python train.py --arch="convnext" --model="self-supervised image encoder" --dataset="larger renderings of crowded toy scenes" --train_examples=45211 --image_size=48 --crop_scale_min=0.2 --horizontal_flip=true --color_jitter=0.4 --cutout=0.4 --method="barlow_twins" --isotropic=true --norm="layernorm" --activation="quick_gelu" --mlp_ratio=4 --inner_norm=false --patch_size=[4, 4] --conv_stem=true --layers=12 --width=160 --kernel_size=7 --projector_hidden=512 --projector_out=512 --projector_hidden_layers=2 --init="torch_default" --residual_init="none" --optimizer="muon" --muon_scale="original" --lr=0.03 --momentum=0.95 --nesterov=true --orthogonalizer="newton_schulz_5" --adamw_lr_other_params=0.00097 --steps=6200 --batch_size=128 --epochs=17.6 --lr_schedule="cosine" --final_lr_fraction=0.01 --warmup_steps=1240 --weight_decay=0.02 --adamw_weight_decay_other_params=0
Rows from block 4 of a small self-supervised image encoder, named by matrix and row number. Rows with one number belong to one neuron. Each number is 128 + 32 x the weight over its row's rms, rounded and kept within 0 to 255. All counts start at 0.
After each neuron's rows are labels from the 100 images, of 14976, where the neuron reaches its highest value: "patch colour" is the nearest of a few named colours to the mean colour under the peak. Only what is clearly more common there than usual is listed. The data: larger renderings of crowded toy scenes. In brackets: how many of the 100, against the usual share in percent.
# fc1: MLP up (model.blocks.4.mlp.fc1.weight, 640x160), inputs 0-159
# fc2: MLP down (model.blocks.4.mlp.fc2.weight, 160x640, transposed), outputs 0-159

fc1.146 [172 126 142 183 148 107 113 133  91 108  95 132  99 124 145 124  99  99  95 109 128 159 147 138 168 127 170 165 129 189 131 121 107  83 128 114 171 104  97 156  74 139  91 100 122 195  71 123  77 133 118 126 143 132 127  88 143 150 132 120  35 150 190 116 159 104 124 172  81 174 148 125 144 154 118 139 255 104 118 143 123 111 185  82 198 133 124 132 150 129 126 170 154 157 124  78 135 109 142 124 155 149 168 131 188 114 112 154 129 139  99 158 137 124 179  52  86  82 108 139 157 112 129 141 100 144 163  80  98 110 123 167  72  84 129 107 123 157 152  73 112  87 163  78 138 135 135 183 141 111  82  90 110 133 142 115  73 152 132 119]
fc2.146 [ 50 175 117  94 132 187 172 123 114 132 125 132 110  77 126 114 115 120 171 127 153 154 106 102 152 106 158 163 142 172  94 166 182 100 146  74 105 137 139 108 129 107 138 141 154  90 135 175 116 180  98 144 120 161 173  93 168 155 123 108 169 100 119  13 116 108 135  76 120 187 146 130 135 118 187 115 128 130 135 172 120 170 118 158 117 166 108  68 112 177 144 104 164 139 148 100 112 162 154 107 122 120 153 162 110 116  76 102 107 104 106  63 125 158 177 191 118  74  68 146  85 141 139 166  98 144 145 132 131 165 145 115  79 127  87 177 104 138  71 170 170 170 165 131 109 147 118 194 124 134 180 129 126 139 156 119 145 121 120 190]
patch colour: brown (73 vs 32)

fc1.137 [189  95 119 112 110 104 122 114 127 105 113  90 139  94  34 124 109 127  79 137 116 167  37 184 145 161  90 155 131 127 124 113 122 109 103 138 111 182 149  75 181 208 108 141  97  85 147  62 121 107 126 132 168 137 173 128  94 112 119 151 124 143 138 109 106 130  92 135 141  82 200 132 125  99 186 135 126 134 140  98 149 152  86  75 155 187 187 170 173  94 154 184 106 115 118 105 142  66 150 111 130 135 110  89 116 136 136 118 113 160 114 121 121  78 154 140 155 150 173 100  69 110 141 127 177 113 100 146 136 170 116 186 169 115 121  98 165 127 164 106 137 193 163 131 150  88 191 110  97 152 120 122 150 133  85 117 116  67 155 125]
fc2.137 [139 166 113  88 149 118 126 117 103 174 144 118 108 183 109 128 115  76  82 137 118 121 150 165 174 131 156 132  78 146 138 129 190  74 101  74  90 168 165 116 149 124 117 130  99  97 153 104 120 122 145  79 138 149 107  96 146  87  99 148 137 133 180  61 136 138 188 164  32  90 157 165 157 150  82  98 131 127 117 109 103 137 103 154 187 129 137 125 166 141 125  71 146 146 117 162 137 168 140 149 176 192 114 125 138 105 168 162 124 160 139 109  32 122 105  98 157 134  85 150  81 156  86 157 142 113 143 143  73  99 160 141 161 131 136 183 164 138  93  69  82 143 181 147 135 123 168 154 132 118 143 164  91 184 210 117 156 134 121 122]
patch colour: black (44 vs 12.4)

fc1.212 [132 146  81 122 136 138 150 203 112  99  98 139 122 136 150  66 121 143 121 136 125 110 128  45 178 161 156 107  39 100 130  80  98  95 121 126 121 153 190 138 127 107 117 119 118 114 147  93 152  73 131 103 144 184 142 127 113 139 123 197 190 132 112 186  87 119 151 103 107 132 112  98 126 104  96 122 132 102 114 111 197  99 144 173  66 121 172 132  77  79 134 139 129 121 113 137 154 129 130 128  97 136 155 118 136 130  91  65 135 152  96 132 101 101 134 183 109 111 109 163 186 141 129 140 120 145 123 146 126  74 138 147 145 181 130 104 181  81 148  91  91 110 108 165 154 171 125 114 188 227 107 104 110 174 143 153  48 174 160 160]
fc2.212 [124 116 173 136 116 103 101 149 129  96 143 135 101 120 113 192 157  91  72 146  86 159 112 191 151 118 186 147 139  89 135 126 126 126  66 122 128 103 112 170 124  56 123 152 142  95 111  92 142 116 135 178  63  69 144 111 102  97  72 170 195 167 143 157  92 166 159 126 120 139 205 114 117 148  91 209 115 160 152 152 106 163 139 109 139 123  99 145 129  72  90 137 202 173 208 183 113  88 154 103 151 117 160 151 104 137 175 159 123 101 208 197 154  99 139 141 169 121  98 136 105 135 127 117 109 122 100  98 150 122 174 104 102 122 106 119  93 162  80 127 162 157  93 147 129 144 131 156  95 144 123 173 102 135 120 138 124 151 113 169]
patch colour: purple (42 vs 3.2)

fc1.191 [175 108 102  93 115 140 120 172 116 131 120 125 146  86 101  94 137 205 140 149 125  99 164 122 123 136 154 148 122 120 156 197 125 108 188 136 101 144 103 138  95 130 125 152 160  96 148 174 128  94  74  77 137 174 100 137 139 100  92 104 107 140 122 152 132 122 147 133  89 126  64 147 115  43  73 153 102 144  82 102 138 141 126 150 125 185 216 137 143 162 141 168 138 113 140 172  58 164 127 128  65 105 134 130 139 122  45 156 143 127 117 107 157 135 139 146 182 186 142 144 109 143  96  96  87  89 133  84 150 157 113 146 188 110 125 168 123 176 170 105 121 109 104  66  66 157 110 142  84  55 143 145 193 151 150 152 154  93 128 108]
fc2.191 [104 115 136 141  64  91 129 145 111 127  79 159 147 132 110 202 115 112 126 125 123 150 168 144 189 127 142  88 149  57  69 120 153 166 167 133 179 138 113 111 128 133 107 138 156 121 137 142 136 159 108 106  62 133 163 137 138 180 119  74 139 194 115 216 175 145  66  90 170  87  90 110 137 151 171 111 126 155 171 137 159 161 123 126 107 188  84 142 107 118  90  87 133  94 184 136 183 129 182 118  93  80  84  92 138 104 126 117  95 151 167 145 168 161 139 148 106 141 103  88 173 106 124 133 151 113 129 118 117 117 157  78 124 139 116 117  60 103 129 104  79 125 133 127 136 136 154 158 201  80  97 213 109 115 101 158 100 163 119 147]
patch colour: purple (27 vs 3.2)

fc1.383 [125  77  98  66 146 160 114 193  61 118 173 139 187 136 128 147 161 129 138  36 180  82 144  87 112 153 171 124 122  48 183  77 110 107  97 118 171  85 121 172 131 160 121 198 111 160 129 138 119 106 134 123 168  97 142  98 122 166 171 106 122 174 212 122 174 155 127  98 138 151 101 121 153 123 118 122 114 170 145 141 143 143 126  57 120 129 150 114 141 112 164 108 129 203  77 148  98  92 166 147 108 170 169  74 125 134 139  77 108  96 129 125 131 175 130 133 111 116 103 141  93 134 133 117 160 146 107  75  91  96 106 127 154 126 144 144  80  82  96 161 144  95 160 134  97 131 119 119 155 107 172 125  82  75 116 118 184 126 156 145]
fc2.383 [ 86 142 135 136 125  78 169 182 111 130 185  89 112 154 132 136 170 158 148 111 110  80 161 135 195 104 155 136 162  97 114 123 124 107  77 124 143 121  84 119 112 170  59 114 124 108 135 130 104 134 134 113 116 205  70  99 163 161 103  88  87 198 105 166 142 165 130  95 167 105 208 106  71 109 201 136 172 140  86 107 107 156  94 136 101 139 101 148 100 101 128 142 178 128 143 161 108 134 175 100 170 111 139 132 146 112 159 120 112 153 106 174 169 116 140 161 163 106 126 137 105 134  91 148  52 154 171 136 174 216 104 111 164 116 110  83 160 144 173 127 188 138 137 104  99 192  85 124 133 126 162 133 109 116 171 151  99 164 127 131]
patch colour: brown (60 vs 32)

fc1.420 [171 174 130 119 144 107 165 220 133 115  96 133 112 137 103 135 151 190 102  98 103 147 109 119 121  97 108 127 155  83  68 152 100  84 166  30 117 120 119 138 147 165 104 113  98  93 160 129 141 133 133 102 131 174 103 120 119 143 139 116 137 113 128 134  93 203  51 117 126 126 116 132 132 168 183 173 115 101 114 197 125 106 154  86 135 127 127 108 149 149 141  51 117 135 134  88 117 139  96  92 125 126 135 114 133 115 137 128 143  84 116 172 103 109 142 138 141  73 160 119 148 170 162 171  68 111 150 152 134 134 104 143 181 139  68 157  78 139  89 100  99 161  45 151 164 136 125 140 118 151 127 192 169 154 229 171 164 123  89 128]
fc2.420 [100  80 131 155 101  58 166 149  77 143 176 142  79 175 102  96 120  91 161 144 132 142  95 114 104  87 101 101 143 112 141 139 135 151  95  93  98 105 145 177 119 157 120 199 125 177 155 144 118 136 116 101 148 156 108 125  93 121 131 134 113  76  96  84 115 159 126 111 114 129 142 102 199 162 123 200  42 112 125  90 110 143 154  89  69 125 128 139 165 157 144 169 205 148 109 173  80  83  86 132 124 173 147 125 181  97  94 100  99 117 126 125 163 134 101 168 151 199 169 127  78 131 126 197 124 169  73  85 143 146 126 128 109 100 110 114 122 135  79 173 151 117 133 106 120 153 140  79 146  79 140 139 148 114 162 179 133 177 173  98]
patch colour: brown (64 vs 32)

fc1.614 [158 136 165 151 129  89 101 115 110 127 120  38 140 125  77 168 148  41 120 114 115 115 151 151 144  92  99 143  91 137 161 115 135 106 119 174 141 134 174 144 155 174 148 156 135 126 141 204  66 149 126 136 111  72 216  55 132 120  97 140  71  88 140 154 132 147 157 149 125 134 159 102  50 100 111 116 162 149 106 145 137 126 139 169 126 144 166 102 130 119 136 112 149 127  79 147 149 137 107 159 136 128  72 119 173 126 143 183 148 127  96 111 152 159 136 117  66  88 166 139 114 186 168 138 136 134 122 174  64 148 110 149 150  72  65 128 136 139 114 166  90 124 171 118  98 148 156  94 125 133 102 168  70 131 205  57 141 130 121 115]
fc2.614 [124 116  52 174 136  63 139 103 124 104 127 110  95 103 123 125 129 112  83  96 174  73 134  86 175  76 135 147 139  95  90  99 122 103  81 124  99 141  94 118 164 189 100 173 143 171 113 169 161 117 145 134 164  61 141  86 109  85 170 135 131 138 166 177  99  94  94  90  96  97 132 169 119 185 147 103  80 192 140 103 140 140 168 104 157  94 115 163 160 134 144  80  66 128  72  90 103  94 127 143 115 148 103 127 129 132 143 129 150 180  93 110 145 129 139 144 151 121 148 111 123  55 198 152 117 178 135  94 100 126  70 110  79 101 174 146 140 125 119 166  97 128 124 119  90  65 157 182  91 124  79 137 110 177  97 142 119 105 158 156]
patch colour: green (31 vs 8)

fc1.602 [129  91  73 176 148 114 141 136 113 157 141 140 149 126 134  79 114  94  41 164 153 110 113 188 114 154 123 113 146 142 151 128 128 106 143 115 137 140 155 132 128 158  41 124 171 123 141  35 131 121  89 101 141 156 140 111 115 131 115 109 231 157 148 132 150 180 145 106 119  74  73  61 129 103 153 165 143 140 168 119 238  94 144 118 121  72  59 136 149  82 127 108 158  80 156 130 157 116 121 143 128 126 152 144 153 106  92 118 115 150 133 120  77 137 124 169  97 130 141 140 109 197  92 120 170 111 147 146 158  93 147 107 149 151 134 139 150 151 168 188 129 135 105 106 137 152  98 104  86 107 115  92 118 159 146  96  49 193 132 140]
fc2.602 [111 112 120 180 119  81 127 133 131 107 145  98 145 125 128 150 142 124 143  71 103  95 150 221  96 111 138 143 139 127 112 110 128 190 110 117 120 108 164 144 115 119 141  45 141 111 122 117  68 121  96 147 125 107 136 132  78 133 105 149 129 121 115 152 159 100 104  88 162 192 100  59 145 143 100 185 125 141 126 161  37 187 174 117 144 158 144 150  70 153 153 161 136 147 164  88 132  87 164  87 116  59 138 149 145 142 148  73 171 128 173 134 169 140 193 161 105 112 109  96  77  84 105 115  83 117 109 125 170 144 169  69  57 128 104 169 139 123 136 117 107 162 107 174  98 132 131 118 100 119 114  44 169  93 115 137  94 125 166 140]
patch colour: purple (30 vs 3.2); pink (30 vs 6.4)

fc1.179 [154 152 144 109  96 171 138 145 165 133 130 136 111  66 129  99 173  51 127 159  78  72 158  99  89  99 179 135 114 124 152  66 107 104 106 161 144 188  83 121 136 136 102 180 111 143 107  94 198 136  68 111  86 116 112 163 125 132  60 172 107 158 106 140 133 106 169 118 108  61 116 151  96 128  50 136 121 122 154 135 145 111 104 139 107 158 136  91 132  67 121 149 169 100 174 157  81 138 111 129 144 131 203 125 144  81 118 167 163 169  71 190 114 168 174 129 161 148 134 105  74 113 107 111 102 130 119 163 177 119 108 136 161 133 140 159 148 124 117 123  96 167 191 116  98 146 174  99 132 133  58 136 141 147 162 161  95 135  95 157]
fc2.179 [108  95 167 136 151  96 159 114 153 100  99 188 136 119 165 156  87  89 192 107 172 124  98  86 133 137 148 117  84 108 139 118 139 183 144 150  51 131 168 175 169 110  71  91 104  98  96 195 120 141 135 174 132 108 144 103 152 102 110 175 134  94 143 106 140 106 143 106 154 131 100 135 148 145 106 150  90 150  85 185 103 103 177 107 119 190 142 101 157 174 111 140 119 126 168 164 142 123 121  53 125  65 149 171 173 140 133 105 194 144 144 126 197 121 159 104 103  80 141 172 125 170 131 172 177 111 112 139 147 122 178 128  99 150 145 135  95 127  59 118 118 140  99 147 118 147 126 147 211 147 176 150 175 119 119 190 141 149 122 184]
patch colour: purple (29 vs 3.2)

fc1.368 [105 107 111 162 115  63 135 123  99 156  89 109 179 123 173  86 171 154  98 108  70  53 121 149  94 115 160 140 170 122 113 153  53  83 124 137 115 160  76 134 140 144 180 181 126 143 182  94 169 134  84 127  78 102 198  95 116 154 113 122 131  90  59  69  87 172 188 141 134 113 150 109 170 168 124 108 110 170  99 114 158 169 136 104  97 156 157  87 108 124 160 122 142 122 120 122 102 132 167 118 117 130 127 150 180 143 121 117 140  90 106 107 144 145 150 162 133 115  59 157 129 133 179 147 129 144 156 117 131 103 125 125 171 150 121 175  83 103 153 150 139 123 168 199 111 133 130 138  58  89 152 144 107  75 111  75 137 217 138 136]
fc2.368 [138 177 117 113 164 166 123 120 173 162 116 119 172 102 131 146 191 143 146 108 162 155  78 103  91 140 139  97  57 149  91 133 153 130 178 133 109 112 152  91 132  91 105 126 120 103 130 146 150 100 171 151 133 114  87 116 113 115 116 135 109 117 162 107 146  65 118  71 115 103 118  68 146 122  74  65  87  87  80 145 154 155 115 144 158 130 112 131 166 156  47 175 117 133 150 104 127 145 187 150 166  99 121 107 175 180  90 139 101  95  72 120 194 169  46 121  94 115 127 125 144  80 180 132 124  36 162 149 141 198 128  86 128 205 134 122 115  74  99 142 120 120 118 125 111 145 145  70 157 157 117  87 105 104 141 118 136 115 146 130]
patch colour: grey (42 vs 20.4)

fc1.282 [117 133 148 220 131  64  75 124 138 139 128 128 138 119 139  67 207 160 148  68 153 165 102  95 142 100  94 133 169 122 172 166 113  80 129 154 203 131 146 109 111 120 111 161  95 180 143  78 133 114  84  81 150  80 131 157 130 107 106 140 154 104 167 100  94 129 179 141  98 144 128 105 110 126 164  63 102 154 116 104 146 151 139  90 149 164 120 170 160 104 126 148 206 128 117  72  95  76  90 161 138 116 135 121 126 183 175 106 114 138 207 104  78 142 136 109 153 154 125 126 120 134 132 122 135 153 178 113 115 131 131 132 137  96 146 169 149 131  94  84 103 136 135 171 153 162  93 124 114 162 140  77  44 103 134 114 194  79  92 147]
fc2.282 [125  93  98 168 104 158  74 132 135 123 188 114 137 156  79 203 142 124 157 147 105  76 159 179 190 132 143 136 115 117 128 157  86 172 173 123  90 153 119 114 133  96  52 106 134 189 113 119 133 177 113 118 104 115 120 114 141 181 105 112 130 133 123 142  91 112 114 110 155 125 136  93  94 144 201 124 109 131 159 200  42  96 114  62 103 137 129 102 155 190 130 140  70 122 140 140 176 145 132 133 140 130  93 179 127 153 141 118  63 153 147 104 164 140 161 138 154 132 148 111 161 144 113 137  60 137 130 111 147 126 200 153 146 158 105 120 118  94  84 138 148 139 137  22 134 140 151  87 196  96 120 125  93 109 127 146  95  84 109  93]
patch colour: blue (29 vs 5.4)

fc1.331 [ 94 171 147 105 129  93 178 106 152  96 136 128  80 133 158 114  98 185 138  87  91  96 115 148 115 118  91 165 129  94 106 133  58 118 164 135 133 146 164 149  92 140  88 145 131 157 188 174 138  87 110 145 169 180 150 147 103 139 142 130 127 123 177 127  73 128  80 109  98 143 125 134  96 187 135 154 204 142 160 110 113 154  85 113 103 108 154  79  50 123 163 168 147  77 124 121 110 143 120 104 156 143 144 113 171  67 167 170 163 145 138 108  85 162 135 173  56  73  98 138 161 143 138 137 140  91 168 130 126 122  88 104 169 115  96  70 180 164 131  88 130 118 125  52 128 111 169 145 111  88 128 169 124  99 105 168 126  95 169 201]
fc2.331 [110 153 105 132 162 138 128 165 104 101 116 156 107 180 151  95 158  99 123  87 130 116 108 169 186 167 148 120 147  82 131 198 122 140 149 139 134 119 112 191 196 158 132  85 126  94  87 162 148 101 163 106  81 157 177 144 130 119 158 145 156 175 104 133 190 137  86 113 167 102 131 114 161 150 105 108 137  77 203 131  93 138 151 119 141 146 138  75 110 166  92 140  87 119 112 176 133 175  90 106  93 188 147  81  92 135 105 117 110  79 147 121 142 169 118 142 158 189 114 160 142 127  83 133 165 104 157 151 119 123 195 119 144 119 155 119 154 128  63  78 137 115 145  67 152  62 181 143 115 184 164 139  85 101 192 155  97 185 124 109]
patch colour: brown (60 vs 32); black (30 vs 12.4)

fc1.149 [140 203 148 143 109 144 133 114  96 135 137 182 175 131 133  81 109 154 158 107 111 130 152  92 125 132 141 189 107 142 118 136 154  96 121 117 151 183 129 150 106 174 139 106 156 115 118 131 116 138 141  85 162 154 144  56 130 117 213 143 116 136 109  96  99  81 138  44  96  94 187 126 178 123 161 154 144  95 166 178 111 123 140 141 132 127 196  94 139 100  88  75 102 166 133 189 107  12 123 162 128  83 125 129 101 107 174  78  80  96 138 122 119 177 124 124 126 147 142  76  74 133 144 143 157 147 108 156 150 160 128  99 184  90 176 149  89 143 145 131 151 153  98 134 132 143 115 111 119  44 115 137 103 100 114 127 108 113  58 135]
fc2.149 [ 74 137 115  96 130  90 126  98 108 107 207  94 109 121 113 107 158 143 102 155 127 122 124  99 131  67 153 121 129 127 138 179  87 179 136 131  71 111 178 137 130  46  80 140 142 149 167 109 114 132  44  79 101 145 118 111 106  73 124 152 158  67 108 101  92 161 133  97  89 139 144 146 101 204  71 157 122 174 150  83 133 117  94 183 147 182 103 197  95 119 165 132 133 137 123 156  95 130 171 142 139  98 116 125 170 121  86 132  81 127 112  79  82 158 145  82 110  81 103 152 137 142 136 162 124 120  70 121 119 194 130 160 102 120  98 114 119  77 147  95  99  97  61 143 136 126 167 111 146 138 130  94 108  73  76 160 156 146 146 116]
patch colour: blue (34 vs 5.4)

fc1.318 [138  96 144 163 129  65  96 174 128  96 141 151 111 135 180 120  58  95 179 123 138 104 143 154 110 164  68  99 112 155  89 120 100  85 122 153 121 155  78 129 148 119 146 135 165  87  84 123 107 148 165 112  93 150 125  79 116 158 102 108 145 137 125 146 130 155 146 120 139 118 175 148  62 149  97 186 149 115 131  96 150 162 115 173 101 168 116 135 130 125 179 150  92 155 126 117 106 237 121 160  96  86 157 148 100 142  98 137 142  97 106 167  90 148 146 162 149 131 113 192  95 105  83 125 114 187 152 167 166 131 122 142 155 137  97 108 114 174 126 146 151 114 142 108 151 152 118 137 123 174 106   0  82  92  89  94  91 115 164 181]
fc2.318 [106  96 159 135 162  74 101 122  83 151  79 105  91  61 124 121 136  96 121 170 113 140  98  80 134 109 140 145 131 175  58  76 111 138  82 162  99  71 114 171 133 111 171 102 117  99 163  84 131 124 115 170 116 128 152 139  93   8 144 119 143  72 165 146  45  60  80 137  86 111 175 116 128 160 144 160 156 133 159 109 111 126 133 101 155 126 108 163 117 136  92  90 113 161 152 151 102 145 160 151 133  77 133  87  81 103  92 172 172 139 117 164 157 126 146 120 105  67 125 126 132  79 153 197 103 111 147 108  94  98 151 102 106 173 150  93 130 163 118  93 158 139  99  66 146 165 130 120 123 169 143 138 149 121 147 167 100 104 145 160]
patch colour: purple (46 vs 3.2)

fc1.285 [115 152 126 161 143 167 122 140 130 100 114  81 136 103 131  67 114  76 114 114 193 147 138 118  87 135 142 236 177  31  98 128 116  97 104 157 153 141 157 146 133 132 109 127 116  96 129 115 121 141 145 104 142  84 122 171 234 116 131 148 114 143 115  83 123 162 119 131 139  93 119 123 145 129 158  52  88 129 168 112  98 102 197 140 170 102 109 132 123 161  96 131 142 109  81 140 114  99 123 130 118 114 109 137  89 193  65 143  89 114 175 179 132 118 107 127 175 144 176 124 135 144 153 166 102  84  99  82 121 109 139  99 199 142 116 132 126 115  95 139 155  91 146 151 102 120 162  85 154 148 136  85 127 142 137 124 165 204  53 179]
fc2.285 [118 117 132 134 141 161 124  87  93 132 125  96 137 139 146 193 149 130 115  65 111 108  90  97 143 151 117 101 154 104 100 155 129 165 108 122 190 131 176  93 139 121 170 115 160 126 138 126  75  86 138 140 126 137 135  90 138 192 111 155 114  88  82 144 131 159  76  97  81 106 127 171  66 135 160 123 131 102 132  98 151  89 161 206  68 107 153 171 147 177 150  76 110 123 146 115  87 113 145 153 185  78 111  87 125 133 159  97 135 121 173 114  70 113 189 133 188 130 165 116 120  96 126 146 116 139  93  70 125 129  97 109  55 146 115 153 138 125 169 103 200 117 111  43 201 142 133  82  76 121 149 108  92 160 136 164 166  92 136 159]
patch colour: blue (64 vs 5.4)

fc1.5 [140 152 114 122 129 176 127 116  80  92  59 108 120 143  85 104 105 145 136  88 141 131  78 187 138 160 113 141  93  99 139 161 214 111 118 142 138  97 153 108 148  80 150 102 109 158 178 113  80 112 105 138 133 148 131  66  79 127 134 190 111 141 152  75 124 153 122 156 132 153 147  93  81 153  88 163  67 129 122  64  79 142 150 177 155 101 132  89 134 123 137 123 110 147 120 169 145  79 117 102 111 132 134 165  99 171  80 109 145 118 116 138 183 173 176  67 155 173 120 171 128  98  89 121  78 117 150 140 197 179 152  98 123 116 143 153 119  91 139  77 143 130 104 136 189 162 124 144 196  60 132 110 176 137 112 104 144 113 203 136]
fc2.5 [ 75  91 181  49 148 127 111 130 125 135  86 105 148 138 125 113 138 109 133 124 175  93 167 124 127  70  79 133 132 153 117  95 133 141 117  90 157 149 117 114 209  91  64  84 129 109  52  96  89 153 142 123 130 146  64 115 144 106 106 161 185 194 110  85 105 179  30  99 133  90 136  88 118 119 152 153 114 144 132 139  85 140 184 167 107 113 150 150 125 138 103 159 174 144  85 118 140  91 124  82  93 117 140 176 157 112 110 100  94 162 141 110 143 110 121 202 136 118 114 156 115 173 122 169 139 162 135  68 134 131 150 108 124 116 154 125 100 134  72 111 107 116  76 137 171 179 151 132  88 153 119  95 156 178 116 101  73 166 143  81]
patch colour: black (68 vs 12.4)

fc1.160 [137 164 148 171 119 113 168 142 134 132 119  99 180 197 104 144 113 106 140 103 147 143 156  84 194  85 112 115 145 157 102 159 121 114  97 102 149 161 115 130 103 159  82 134 110 153 150 121 197  64 117 123 132  99 150  55 143  93 105 164 191 156  88 145 151 155 146 159 144 131 135 100 133 139 105 150 138 151 171 121 121 120 114 150 131 100 169 143  66 110  85 128 184 120  92 128  86  67  65 130 108  86 150  89  47 143 114 167  87 138 170 116  74 121 172 167 130 148 113 168 129 111 123  99 131 160 174 157  97 108 109 129 167 119 137 148 153 101 133 110 156 139 184 100 149 137 123 116  76  75 146  57  78 122 144 160 175  24 143 142]
fc2.160 [147 149 220 164 106 152 185 178 187  77 113 120 186 131 115 143 151 119 122 132 177 188 110 206 174 106 129  84 117 128 139  98 141 135 137 142 140 134  99  98 110 179 127 191 141 158 131 162 151 173 180 133  80 109 100 108  71  79 111 161 141  99  92 103 158  99 132 173 126 103 187 107 145 145 131 130 152 138 182 162 111 148 139 122 109 128  88 133 159 144 163 104 146 134 158 168 122 134 146 150  80 137  65 169 140 134 142 125 141 139 159 134  76 108 103 123  88 138 122 118 146 149 117 134  92 120 120 150 186 114 158 156  70 159 106  87 151  77 154  64 117 199 152 181  72 142 109 120  95  93  91 142 158 116 171 122 146 142  79  69]
patch colour: green (31 vs 8)

fc1.465 [125 140 105 166 117 145 119 100 162  81 133 184  73 110 146 170 133 121  97 140 115 120 125 133  38  91  96  98 139 137  81 119 162  58 117  91 109 129 165 139  98 136 116  96 148 147 178 132  55 160 120 102 108 117 147 146 131 126  74 186 125 138 109  85 114 182 129  96 133 131 147 117 146 119 108 207 176 128 130 130 125 120 131  98 104 137 106 104  88 129  81  88 172 184 121  87 134 117 164 138 101 147 217 103 143 149 124 149  89  93  91  94 142  91 190 155 134 153 139  82 189 156 170 118 162 123 101 162 144 122  97 137  99 157 179 118 115  79 112 173  94  60 190  77 156 180 118 128 126 194 148 164 100 148 110 129  85 119 133 151]
fc2.465 [ 46  28 162 136 108 165 139 127 112  72 130  94 121  74 134 134 148  96 132 144 128 158 125 110 146 133 168  94  65 133 109 108 141 136 197 136 158 149 191 147 129  95 156 128  91 143 101 161 150  99 103 178 138  75 163  99 116  80 147 170 182  75 106  93  70 117 116 151 152 148 107 174 121 135 188 142 206 116 136 164 126 137 171 104  92 139 121 158  98 147 158 145 105 109 131 152 148 122 162 173 144 161 157 159 125  99 115 129  94 132 102 149 165 117 175 150 145  99 132 101 138  83 117 174 185 155  67  91  87 144  74 169 168 112 116 169  86 142  66 165 105 161  98 141  85  93 153 135 156 143 121 144 114 141  94 100  99 165 134  98]
patch colour: black (32 vs 12.4)

fc1.378 [ 69 102 135 136 178 111 103 155 182 142 176 115 111 110 117 117 106  72 138 141  85 124 139 131 103 103 169 155 106 121 136 135 152 111 141 176 119 122 160 187 119  96 163 222 110  21 108  85 170  90 139 148 166  93 121  83 112 139 126 136 139 139 128 153 134 139  96 159  71 155 122 130 174  82 175 138  71 172 159 113 118 162  74 103  54 145 109 137 118 133 100 136 129 143 141  87 153  73 214 198 116 138 148 112  76  96 111 103 107  93 119 122 150  87 142 163 147 109 160 143 106 120  85  88 113 163 133 127 153 136 163 150 125 172 110 124  77 109 152 136 159 209 158 126 154 102 149 131 151 146 135 103  76 114 132 139 134  65 157 154]
fc2.378 [133 163 166 121 113 158 123 140 126 111  85  79  70 145 151  80 105 109 142 134 103 113 138 135 120  88  96 195  86 128 145 101 114 112 107 109 116 160  87 147 164 137 160  74 152 139 137  89 127 181 131 140 139 111 134 140 155  51 166  68 117 177 128 139  84 102 105 151 121 132 188 132 118 151 167 212 191 153 152  90 103  91 138  91 123  78 159 102 103 167 126 121  68 140 102  92  95  94 187 148  97 120 104 155 149 117 134 152 142 103 109 123 106  86 125  60 147  73  60 128 151 160 116  79  92 151 155  42 149 131  77 124  84 136 107 112 134 102 202 143 137  94 102 173 108 118 130 117  86 154 110 158 135 184 171 129 105  92 155 120]
patch colour: black (31 vs 12.4)

fc1.157 [152 149  53 100 183 163 135 124 198 125 141 168 109  95 104 148 151 157 117 115 132 115 142 130 100 169 138 113 149 102 148 131 134  82 100 118 127 124 138  84 100 156 190 171 152 107 122  98 175  81 202 150  79 129 129 125  85 144 134 100 111 168 125 170 103 126 115  94 131 131  95 157 146 144 131 131 105  81 146 214  72 139 105 131 117  98 136 106 101 154  78 113 113 130 105 115 157  86 145 116  86 154 158 152 121 137 145  94 172 142  81 152 132 121  84 187 125 116 149 187 181 107 166 148  94 134 127 174 143  93  85 241 119 166  92 116 151 109 129  92 125 161 128 158 113  83  33 123 147 189 114 110  93 132 158 132  79 163 112  91]
fc2.157 [ 97 166 187 117 130 135 114  80 115 108 135 141  61 150 138 115  52 118 176 214 142 126 102 148 142 130 147 109 126  99 161 135 129 186 176 133 118 181 131 109 168 154 148 142 112 133 113 160 122  89 144 144  50 152  68 164  84 145 155 141  91 146 146 162 126 128 178 118 126 136 107 108 167 125 126 146 117 122 139 144 182 174 159 126  94 108  48 118 117 127 116 121 166  56 111 127  90 122 139 127  90 100 141 125 171 113 122 157 164 116 168 224 145 167  52  97 140  85 143 145 123 106 174 129  60 200 118 138 121  90 161 173 107 109 118 140 127  94 153 144 188 115 177 109 161 103 120 165 102 125 156 121 181 149 162 144 154 153 103 138]
patch colour: brown (64 vs 32)